From a checkpoint of a small image flow-matching model.
Model: 5.49M parameters, arch unet, norm groupnorm.
Training: adamw at rate 0.0031, 10500 steps, batches of 256.
Rows from block 13 of a small image flow-matching model, named by matrix and row number. Rows with one number belong to one channel. Each number is 128 + 24 x the weight over its row's rms, rounded and kept within 0 to 255. All counts start at 0. Numbers have three digits each.
Before each channel's rows are labels from the 100 images, of 14848 (inputs lightly noised), where the channel reaches its highest value: "strongest on" is what is common among them; "lies over" is the class under the peak. Only what is clearly more common there than usual is listed. The data: rosettes with rotational symmetry.
# convs0: first 3x3 conv (model.decb.1.0.convs.0.weight, 128x256x3x3, each kernel summed), inputs 0-85
# convs1: second 3x3 conv (model.decb.1.0.convs.1.weight, 128x128x3x3, transposed, each kernel summed), outputs 0-127

strongest on: mirrored; vivid
lies over: rosette
convs0.3:113071130138180123130145112109159161146141161135129150147126137109100107138142110172130161127118144130091115125142147104118139134113087140181124118090138124136193137098100158118097101164134103143141136108137158197139112096109150137080084180149180100114140102
convs1.3:142122132071158105129120135153122128127093151107137137127142123102140115145120123155113129145127124138125153148039117094110133110107160112143138108118136148120107133133118062113091112151120132079123094140142112081156131153134112105128175144162086161112123110133098126126110113187096149142133134162158127152137092157219157119107129108113140127143117127130141153145128125134158124113161

strongest on: mirrored
lies over: rosette
convs0.10:168101101126085148133127121128142132141114133156099097126124134132093120134126140108113144085124113187065149166131152203147110143144093165102095176125126154122130104091142093139112108147115161148123169129134122160153098102094155141130088083169132099120144162
convs1.10:119085149151100039135105106105143131118180133150109094108104085144117156143122114124113173120156116149137116132110152126139087165142146136095099144185118116140132132118135146107116137110136122087096095127095091139168116126123125123127137116088090189115143109116124143141119082085150146125168113118151101123136123131121143146135121089124134096113165105149098148157135115123110086133128

strongest on: ten-fold; nine-fold
lies over: rosette
convs0.108:141080149124122124096111108118111112156122091132091047133091081139099116050127129104114085144146133175097089154105144148096114107149091093133109149086117135121161057154081130114174098136112144144134149137148120145130101158076114137158135061174111098133141166
convs1.108:125122102115135155169139131094113093117165118120126129073140138097139141131119114096101129134112149134131139125134120136151112149126141136135156127106134147127140108147141089118129101181171119109122124149132115136136148151133116125154121113165104130161135000145114153147140171100174147125143098144113133141124125114126137146173109125124114149119128130141132180123093159109112079128138

strongest on: cool; nine-fold
lies over: rosette
convs0.114:149128129117098120128124126120111122130154132121152129120102119119116069119120033147125124057112138113132109091134153093091092102094127143125136136101093104121099115087097100114124120129142098104130106127118146106113166109118160180139146146062079120148134098
convs1.114:127137170094171154167156083102135094114095138134142106136163129111126136138128141111121133180118113087117108131114123119152110136116162142141134135137129144100113137151094124172133159160149098129158084108126150138109105131121036177118088123128144132098109129118136153111129120111127103151110121147116164135088139098102109160155123170141113088138076105107111169105133124126092129121143

strongest on: ten-fold; nine-fold
lies over: rosette
convs0.76:130075137131133138114110084126147123108106153119116152138075132120099140042128153153130115140131141094113148161089149138152090114094124110123079108135123135109134126131125086094056116144101155115120097149154094145126110165124141114102138122116125121130119161
convs1.76:129127152124128116151123088079114071085114129140141123147176120116159095103136077171129152114158115110182119139123129133132164126114130142117170136124122128118102133128137152175138141079125160121133146116141100121104094130103091148145135134157143132103133161136100122142094064099128140114124160124114163185123127147138147161129124102146119108135130135131103115156191127145134071122090

strongest on: grey; ten-fold
lies over: rosette
convs0.90:134111135147131121105134167139139159133146123145146036116144120108144056114146122129129113067049139089134155143085135113039151119099103099130084133137125115106115112087131136119171109114133118142125102107128102111127096113163129109128097093155133124136115121
convs1.90:149145092116152104126140152154155137158132147116167155140167121181116146147113134095155164142121143103131139118147122122149146183145156135128130145166139151171132116141142151156122151138191155132150120094105123139113136138097084137079112147163099114138117136138139136121056136119121120100169103154110151136168127129123141145105147131122135079131151042123106124095113104129119121114130

strongest on: vivid
lies over: rosette
convs0.55:105175103134136133118160115129126137147122113184132135086142155141158133158137142101091121133126128141116139133100124122126138115116090127104118133124159099138132131135135115145130153128121154157110111014137149091114171093093143154111162187162130135142101183
convs1.55:157150177157125170090114147129108126188123122169129128100149140115101120133117149130110114118119103119069121109125107099087120140116045106111121132140153157143050123123092076104107113104108129087145119132144130136146119139149156114143128118124133153122130132177110100123175096167154120124150108121129113092107151140113125138134126118130133172126127160145166143125157136146127140123165

strongest on: dark
lies over: rosette
convs0.30:125148114131142153147121178116116135132138126138135130121140137085173076119144127122133132039114134130034144142102097139145136118127076098130122142132120094120133128100141106154116090123121096130134167089128122103147104127138130145137071104143144121143140106
convs1.30:122109144108157128128076144126109118119156113107121129057169132115123123134137090128122144087161117148132116148140120153136164138163151129138144060125089137174135146126107107098108123173129152128118144098092121145124166123120126124125109142159165150183110167107085141172147137122130187181094150117112129109129129145140151100151099116141108140109145105135110125111120106120102143174108

strongest on: dark
lies over: backdrop
convs0.50:129093137113153055140119160096092137143118151022152137133111146148164119107096127109164114165123141143129111142137128144084128122113099096169127119116136088146204114139144145132132134191139109134132142119142096095146128127142066104158179155122118113127149156
convs1.50:121106166117116155111146117126145152205181144129120106147120132117117095150137135123132127168123106139122091102114104147129145104134126117139082116076096115109105146173118075105094118122087139157102127135102152078140125118142108124142136124150138117079115149138149118139162171154123113144106151090138088109102115157110131115144121137162138184135119149120176163129155167104130105106135

strongest on: dark
lies over: rosette
convs0.22:148136133167102059135143173132116155123149141122139132112145121124162163107110125118144147149106133113107127117142135147102143128147125150123110159160133088131124139134106145126120111153112149142124091102131152136153075145087087155155110128152117135121127121
convs1.22:116116102109123109139123126126088076115183089127095092105142119122126120117117116139077116084109102132154109138132141163137090132162084170154132139152101112127149095118150140162134102113085126137118166101150129124180187143168133141120093146150151143119137125147149123160146152135151179135074128117112145101110121113151133152132133130183129137127101134135125105093111130093098092118112

strongest on: mirrored; ten-fold; nine-fold
lies over: rosette
convs0.7:081109167106124143118123092134124155132133165175123093114134147109066148126120123142143141107130099068167055131140142091100126085115152118127098150102122127124137096137110139039101079123142152117143147130133112162111150119120173129115150152124086142080164121
convs1.7:158147175142180153134112135097139134125108171117111140154127130144130110129141159157145105153113110108136114137115171143119118176124089114083111105187111138093127146116162193092166156148116072112138113108118094114118093137120162099144102106137096077136140134162127139123156123135133136114163097125109128174105117127087117126143130129087155089118168131139120126144159107132127135149126

strongest on: four-fold
lies over: rosette
convs0.34:119128117118150120143140153090140091125146038137124066134140127148193000122126138121144134096127072095101116131109112163113121113123123129162086144127126138129131110137137114106124158168144075149123105131104125163094093134192136141121125116127116145134100110
convs1.34:114099116145143153169120104112166123105158137100136155157143108093159117128127138139129128093131123096148133111060120124102145129125129143128122122119117137175148064165121125115104107139098147147097108167159147101116154118114077106099122100069120137147141087091100195157161146126117129155095118128121147130141092141125146108139107103158138143103112124139106122092129105177129123093112

strongest on: pinwheel; three-fold; off centre
lies over: rosette
convs0.26:132142126143131140149139146121156147139116130151154122129146136138137161153151133152120143139142145141136124153137169142126147164143158147129131145140146089141154156144131150123124127134154154150132117109166145164138138133186141156158151132144166114130138137
convs1.26:143118139144068195109116108114132127169200145142110108112134124127126114108122126139101141160144151157108107094103127128086129095104135093125138106117096129087129140085156142149079117116115146067134096117174149083094128115130130114149138133094085152140085105158122134107118141157106135110106127126118082133110138087089100134102128157112114097114132110123148099123131145119131110130114

strongest on: earthy
lies over: rosette
convs0.64:121138111139149131098136118132144127131155131137103138137067132122140113124118112123117137087138128127122131109125129130135128130146127121131133133139125159104141133076133105118137124136126150064168119079077136069119114094142111121131144106145128122109088078
convs1.64:120179070117154120139127154140115160143161151129124144102107123125113129119095128131119118102110110169167176135135200170135141145151133124141138138122133065113121148118154130124099049125125130134120112121150122110110126147132112132133115122124119158132065123178139200143127153107148094133105124134163121161128127151139098131116132141138173120071117126097104126135115129104116124127100

strongest on: dark; vivid
lies over: rosette
convs0.59:119123120124106113130141135129141122124161131125127108156094140112125074116119010131124144049145124140111121108085113120128105105108149108123105114134116088122100107077110073101136083130123092118133126142115115109150162119127141202178144105103118133141136069
convs1.59:134115122113086125166120075134170149119131145105140096139119141131110117120149135131131159123151118074115122130136111176180140092162156133136152115130097100123119111128166124103151153150146132173090141118110136149149103115126045155115135141127134120098115139118124196116118124080110124136107179112130120095114146110145127126112142119150129071159133137129068117133084145150137131107140

strongest on: seven-fold
lies over: rosette
convs0.45:109102122157099092122132117166167110166115150035129107119118139165079105089123127078133146141179138146087150146150169119141124128110088105081139097161122170145132116151114192127147120123058125151146159134145134140154123123139153146165159163079126094136114143
convs1.45:136136127141108113150128147157149148089159121139117093094111095165109162136147129124133161129148121155141117134127151119182092123155142098099186127089071132104156133134106123112115118122154104129136177140137140132087126113089101120092198121090103111134133097136121107166121109100096110112162150122126142142141140102144127182111086148144115082142138101130128161123135112122120128176092

strongest on: cool
lies over: rosette
convs0.61:106134122172100126127126134138138128105143140157134125087144137116078079137127114135136137068155135133124094143094131130126113086115163119120129137126115120131082116156103059111124108103125088123071141111165121152142154136107080188153164102105075110127097120
convs1.61:140123174053182132094139197148098143151142153119142125106155136149117109151108123107123129115123113161118106136091113129119105111114136159130157134131120167117089110142135153158150084133115154105149079127141139102079133136118172106135152144122109130098125103122118103115146124126119133129156096094161108150106164128155106135149124161135109154155078125135156166127149101138139093135178

strongest on: grey; ten-fold
lies over: rosette
convs0.43:109121134129143136108108129110126114110139130099143124130146122100130019115099128163132128051051145112091111173123144085031122120110074129156126141108125117119126099141120139116106099108134136146147123123137146139086109128139156092127123128106108105123136146
convs1.43:082145106092111131125142134124113138153094129134128078146125150156098121124151129167127143156108105091171135104105137123122130120133117122112192051161184134143151141163126098118101159146167109131136116167118138107131119118145142123097119120154137117085115160091075145154136134128100132116111159156128131143200147138088119139158117140141099169114140139116148109120111123147125143165128

strongest on: cool
lies over: backdrop
convs0.4:178105135147093129136128116150150108163121097135113097141153128113142063146112124184145156096107125011148119108131104093142127091150113120145104134021120141104110111115129109066095139132131113101105107109126135096049144125165096139182134124165142125133109147
convs1.4:153140143149102157127117140105114113161108141146147130082143196144120143112140112098147106144095120094109137129145125124144166158134140123156112117159159150110108129141116143132144148123097083083137110183111140146155100113162154050132103104124126095122132161168152138153097098122169141168117100114143139142121125126112121091175151106166107162133161116123099120110137141130105084126142

strongest on: five-fold
lies over: rosette
convs0.101:150148146108150127102113102076130103132127107081168144141083080136111137023130128173117128123149133091149066133128108088158068128080125124116082122110138140109144155138136126106055144161111144133127119157154108105127134156171127126108120139123148155131164157
convs1.101:098123143112135179161123102136121060133148106145100102128154119125132166102108096131107141127188140093145131185139111135151135123081133147130133113124147148081157110111137098187127134091147126135125126129120111140141064149125133111106122123202124121169130133132101129147131143137196130103139145142118171159128109129165115162144109096130118110131141132135113106099161122129124128153132

strongest on: pinwheel
lies over: backdrop
convs0.32:134123119140142115141147117122129127105117063138130102159146136112201030149153146115130123091143126125201085123145117068136118143138110127138056141158126127107146098110145109134103105119132123120120118112118107135130117127169110091164140147133082083109133131
convs1.32:110132112167112140109100117114149151172123107126133104117091151151139156101160142120120133217109126131096146139146116121133106157125148154058081128139112104138110088129122137146127131160087155102146156149113111119135099104147132052126162095157149085123121138132142132135151133160137161120134125107121135142153142091122110168119150123150120109122124172157131152129110084113105090137132

strongest on: vivid; three-fold
lies over: rosette
convs0.73:135107123123087112121138134122124134137149125171159138124103120096095107164070163124113128108139127154087113133121141156164153113146150161116139139137153118143154130145159113141141125100165075143158114126142135105169185141094133111117160139167140171162088162
convs1.73:120113133149138124101132115125096123123150126186139124112113111128148164116148137131104097137106080141127139137147161135105118149122112091120098161141139124139124126121124110131103180146188124110129120143130124146120108132125158143138097130115066154104107078116118134125104058161100120156188128127099100158158156166066124105133164160127093136127124107145133145100164145105087111138161

strongest on: grey
lies over: rosette
convs0.82:117129100195121125105144156142170071121105132127110114109137136075180112096119123127115167027072118122119129127104105158119158117129137116144101153157126132114109117094120157124136119059121109115110083108116160146121078127086132137107056084128107093119167121
convs1.82:105129112116164122111135129158175138128062138120135181130122113110093110114118135129144145157145121121134147171123091099119135176118136140119167130178155139137147106139165163174108113163169172105103124096109087132087156132096114133104158147141167106167139120174093160100098135117122122137108141118133141135137130122136158147137084129111117114119160091128129127121144093155101089151141

strongest on: seven-fold
lies over: rosette
convs0.37:115075128116123142129120118115153134126107148106102126141134134148084112082140143145165138143110132123094154137124144149105086132113075118147104139148139154119103073148161142125121133165113148139129188155185100129167105132165159114117168114102139101125146157
convs1.37:149106128124141142138085122137148123173118148152116160143124126138088149154120094127110135165131118082152120131110146150128115149139155120135154132184156125114077110155147145137103135145173127127128125134131136145111089160111094119062098159070150146092138111142160116144125107121113129167120089119135126111092071079119114122098098108126121167108157126135137120099100115120114079175132

strongest on: grey
lies over: rosette
convs0.36:135117137183047120139144119138124115118169101112066127124147115115127133112139113140134122133186140147116117156120128134138110128137134137119147000120119153082140123139125105127141106069145134093124146134192113087077163118134126100167156167123118137110158110
convs1.36:143106111121156148174074118136130118095130117133126159109161146129142139152105105097096145134107138117126133168112103130103106143118098112157140128116146113093132086164155142128104132112149173133123153113132107134089140195104092172122119146129164139080166141143151129147117152114120129134054109146112123096113174097152130141117120143162138107084122094135106136106098105142150081136103

strongest on: pastel; ten-fold
lies over: rosette
convs0.52:100127139136146074108125181131129133117131128164163102121127123139136142106138156140155110146129136178153149105111127120108143154113145099124109093074122125144151145136130075143129129160109161127115144138119170166115179144150144127126142090083088118128161116
convs1.52:103113116089106156098139128095161091120163154138161135113132182135081104121109105114132081158115148119129111151153123146153143148133080136175134149146124134145134109074117117153102141165127110191137179156091152141137137134124125090154101129123095132118131129086162164129133124135145081135067120121126152102130099131104118106118094096106132140118108130137108119137180134124127129151100

strongest on: earthy; grey
lies over: rosette
convs0.119:115129117128133149118119125140131127132153125128128126117026120125151122142121103128115120119130131138146130149132135136158148119139123135133139119129134175117140127098134102117123138127139156104149112130071126110115109110115124093110136085126115125123094108
convs1.119:149139104134134130115115125126134100133102131148135139156153122145155119128020114123132169172173113118113131134134182128125125107127168122144125112143124068114116129121106116070119136135098116133132112120110142152142138115131111142117161130120134095114059138068166084135112115149091098138148137132166145104151140111122116114158134140122168120085163144170151122134123094131123132138116

strongest on: ten-fold
lies over: rosette
convs0.15:117102157134154142112123086119102125169138106129072041140134096125093144048123107091127112139116138147094091162057120113109094107157112090145117154106129137138127047141090117123161108117105137108143152136146111160123075140090131122142127046153092112130153153
convs1.15:092125138108112089078116128127126119096127109134119140143134105146131116131127113149137145179146152138143126114094117110127149143101124126158114106119133137150147107122154138135108093093101141158107153146142130106161127124135114156114117132115143115099148235130111150107096122152124089147112111095143056119119088160140142078103128132131151101126114095149138090149097126129137050127127

strongest on: grey; three-fold
lies over: rosette
convs0.56:123128129103126131085130130142140130116140128153123131113142124122130105130132120141139135117096123119113133068130132132136122131127124137137130113128034184112114136086120103123125136145120141089095151117099117121129120070113112123103127134152138125122102130
convs1.56:131202129145128128123115159130127087121130133112119133117132126141121130146065129125127126108133111128092236126133136089134129137124097123135131126115118022108106129125124122126108183127119126127126138130157129131124125139117125121130127126133135130132209136180117144142137150129135131129115120126179133105097128109128182120135121127111147130109128118072145116121112091116091122130121

strongest on: cool
lies over: rosette
convs0.71:101112112152097093113146155096123128102118117080128131103145145137191121078103149105149152137145119137108134133169157141126150146123119131167105130134100150131132089107128168129156149157144145128113167130110098139137095169069173066108075146072181125122140120
convs1.71:127111127105126072136124116097090141072089078120145108134141103168115103128109111144100156142170146143148152147114106120162094112182139134133141138155165136210139149134157144148144111146155147181091123121089133138154127158140083153159103132116090141092139129133107168121123148128108158116106135123139127142123116124127115123123119118129101175113117109133097143136088127129160113104161

strongest on: off centre; ten-fold; nine-fold
lies over: rosette
convs0.75:121083130120144150111111105117133112095116142118127181128074101104095131043115143137107099145164140112142150159110130120141070093100136114118085123115127143102127141152138103096075149152116138104120086147144101096122115163134134098114119146093127164134132144
convs1.75:121111115124148125136160148106152160132094111127119127133135117114102101135139114112115173153108137169142127151142100126120070130068155123138163105133131122158178128086132145092084121160116138111122155101082124132144143126100103146137108099137127135135127162162086085135143137153090106132111182131126061104121099105170134122133103136156103156124129121129087114148124178096117101152152

strongest on: earthy; ten-fold
lies over: rosette
convs0.62:128153126095139109122136120156141141124109133153141121164113148147149144120116153179121115136117130123129149153138165133113108144154169153133134075142153129135162151156121139128119149130139165058101152138140150113127131163124083151161151117114131133141121166
convs1.62:160133111167137122109132140111159094143096062085145135088116135093121121121129154127138118131144140098125124117192109097126136096118083123134134124110153135130146120150131148179118094165102152103103106146113126142133104137117142107097110137162147121107094163141137160159172166144124146180149125123118101117140120105113121123184122101183106121111141133128130137098124096089093126150178

strongest on: five-fold
lies over: rosette
convs0.117:104173121086158135127122116089092094145100015115122090126132059091154137063107131185122103146111120120124051133095105100093074119103126119094128126088130152083140115146140103115117135155119129123130145140131098100103126147160144093106128097095085151140153132
convs1.117:124116138094107169135140114178142127151148161140138171141137141170113135079131154125115069147103131159106144119139116134057151125139127100115108134152109123137148134080113158068144121136107103157094160148088116085137146126149103181113101109126130141102130163127113156120133083131116114112089138091139128090105150146110128105114141152141129131136135102122165148185121114146140153130135

strongest on: pastel; three-fold; four-fold
lies over: rosette
convs0.122:120125138109121113084128126121132125127131132139118124119104130125119116120123113123121121122100130132132136098116116127110123124132128129138125126130095107142119123106130121122128128136137136094128132104073128115124115102148130117123153122139121117136084115
convs1.122:133116089117140139122141171105128120090152110145127103139140137140144145113212110127129138119138164117082190118133108068141139138111197108146134152099102141128133121125121160118127101123099104114118078134136130115144145144126166140134134136128138112149152137149100180147130163146136131144087130133108132175074172111153148127161105129068114118128124102156129119134138083129144120118113

strongest on: vivid; ten-fold
lies over: rosette
convs0.66:143143097124098140084139099112120150146141117167093111045123134118107141137147160161115114124144125111067125147090099114118089081119151117145099146119183118115123108149114103111120115124125109079142109096138097148111135102109146131137076090110102125140095120
convs1.66:169119103113116113133136079112155129108083107128133134149127127148115110110135141124118146173187123107086156148089091135168114079116130152101131126137137122115174126098130122127133107125110169210156174127154137119152124077141157129129145141136087130096144119083115128119110169107153086156081132137134149118148124145079146150129155138114121118124119091144138120125097142137115155103117

strongest on: four-fold
lies over: rosette
convs0.100:144115140146152146114122097101109107171147075137088044114134059134116130039125133127121109145128135159076058179080122125093111130133114100140125137121115138107128085143100128096169094140138165138130151123144137146139107173112128107123121084126119120136143174
convs1.100:164132142088116102133158152123117158113080107161133116108136134130116155140142142111155134125167136150165142162155164131147129123136129179136136122142123129161127142123135132099138119136125133084155147142094108120128093124118107167143114116067154118153142194148149157135112118102056146177136183124133076122139118087099145179118151148135102124126146149146123159137096101107131107115140

strongest on: cool
lies over: rosette
convs0.94:102130124158137121142129132137130164133133132147134131135159142151159116136101134145132134111123124133135112107107118118099144093138135091068130168131092166107029134091108068135131070057114096162151091096085139131110127163054133129086000126114100116170130129
convs1.94:145186111157122137139131140122165128162113142133115123149096121124141151124135144153113109097124103084145153123121147098089119143140123143110128168160122088190121084164114143137110170130138127078114087107151128127130127110125192116131121122097114083160129105101107092123116132137119115096145128130071170124136134146181118110161174108154138096120133132119137138143114108099184151118143

strongest on: off centre; ten-fold
lies over: rosette
convs0.47:131136120149124125131113139104150135144140114068111107145148131153120092109126139179128147144171130148152070114147124077131115158086106122139120151096125153045098123131106152134092129168143104148150134129134160161111151140079131166120100144092080116139076125
convs1.47:126146072111141096098141073122149123149157090112104103111121123134092111143109137091135142089131107106118105113153129128096121108100126126124105137135138183162124089148142139115103130151144141142115173123112098177133105102114147153096130106108095110105163122120149140167082144109139117120107080173119166103134111125127125134124120095149131151101133072101101092113108141151124125127061

strongest on: vivid; three-fold; pastel
lies over: backdrop
convs0.42:152076089141120147128127129060101118138114103132115118140127133138162141149157117108138145139120116084118106182121139109082088104113119117142127097131120150139037112133141113148131126078163102113117116127121133134093112094077169122122069139085115099097097172
convs1.42:126148127152142130095121110107134120068123096103109120130138127116137134101135118152141156137125125115103112135109115155130124163116145124093117143112115096124106154136167141135111125140043086119133149142109126125094125100138115075134127114137109126123153122097113176107123126154145119141189158183161131132161199133153125149122139146073117102105143147156129130121137101158143130053128

strongest on: dark; ten-fold
lies over: rosette
convs0.99:152134155166198103140130144127107150154143151101077121129122163154136127127138126129134154130131121147170159144122129113112144114146124133128135127081101122096114122103196122148132116124139132133109140072141100153137198143074085096083116062126123174119142139
convs1.99:139154115187169140130121125116124157166116163109131140097099135143132196094177154148127127138142117120159128155115100143100143134092101108115148105123150125063156098160093146103148116101114126143131132125121129121080069090129110106100107131166144115144111130184144105111142124127125133145170125141130141124129144100102134135125132110144124109126151108137120115110136063147124077097164

strongest on: ten-fold; warm
lies over: rosette
convs0.121:103144149119169097120143086124145117109131123146143104118138100084117008108113105126098143022150115143156084134098100092156129125108120122104069158131142121112158124079129125096148114191115111137086113119095154159157115132181149110130149110117100083144020116
convs1.121:153138100116142110122097092103134154099165169148113157110119113101132112139136096069133112112087136096175120141111118123110109142093141139128136096135126155139121075104127150106085116133144102163150183102145146169115148154081048145090106122125131104152127108139127092101153108118144150112112115127138121130107072130171115143130149130118121106124098109130114092107147109126101118119143

strongest on: vivid; ten-fold
lies over: rosette
convs0.23:122122130147139117152133146121151124112130138182139135087094114106122091126144136110105106029113136116171088100105121090132141106131127116118092149120125086142118148048111117100127115131128100165096100129105099113130114135111132130154116137073104122118167150
convs1.23:138115158115175101165111105115132140131131122133137157155134126116097097117125122107139156138147121082165102160099085171137137163106138125155146102146114131144112098138134169097112137117153139137143075132091106140139041143063085153135111180158154140126123185109149137120150117140137147134104133119110159133112118104129112110117141097142114127141171150136122164132144096136099150127123

strongest on: cool
lies over: rosette
convs0.124:114130121110111130043128119137130109125131126138119127121158123132134122135116107130137122104130126128130127039122120123135135124128114126137130095127096159107147131076129110120126133131128127137156137120120132135130118135129118127135139144155145143110163134
convs1.124:124134088189128137110153207141116075105116138114112096142139133130110132102075103136126122100102158115127103140109133113103135132119086122128117179094114171116135119126128137131099165130159123117108142127096122103118116096137129123124117133139115178107188129144083165124155110114130116140119118124127130122165135134122111126128114116093078134172148144060112126144120160098080128109128

strongest on: five-fold
lies over: rosette
convs0.106:093171115157154113104129112060112097121099064093120139126103055090134155059102126153103133115031118091140037156127113090129078083089110136142124115109136158055134137159146103118084148138097097101134127140135115149105095133126145116099120113041123153135141126
convs1.106:158127119118137093099120126110074125116143180140159086144102166120137165120141127151159143091089139106129135119093105125122128115163132129146148153162104113153141112119108117166137118147115203126183166122098163129110113121122133135079142158103139136069127134146130117113109156155157111116100112153126094122119072137134129145147141159086105185111131149138100124126097131127124146112139

strongest on: pinwheel; ten-fold
lies over: rosette
convs0.1:112085142162110125137130107113151138140150143129133155099100153136137136066160117196127086129121144141182066117088115112188140141135110108112131158139130158162143081105117158090123165136126128131185114147136187146087079139122141146122112181115142084118134086
convs1.1:123129107110178105171129125126118165094110136103114141144163125104167104085128120158136114146177134155164134144103085122176141112110092158148129148107112145161122122084136098117119142154113145096071156080109115135135099127077106107148136136164113105146143140127112138125084154117093093146164133111136140143141107164145160130110148084119108111121099091126154130108110111138146085138137

strongest on: dark
lies over: rosette
convs0.35:130138118176139129132141135123142170103146095087127118152134139115108142110166127152153153165146142116148128084134130141117148154146168133078098128141140131128076130118160174118147165091166140186108087150134140138159172124155181149134115131169142123092142061
convs1.35:106137107126134117167129161153108123071129133142132107129095110105124134120138124100122108112130154118195123117093116125146181131170102117130175121113106137142138136132103073093125135143119109096123112126116133114096136091092120121090106121086159132137116099104114139097111141120120103130162142113151144150120189168149130119101116132129135136137101158133152099114133132119143236124130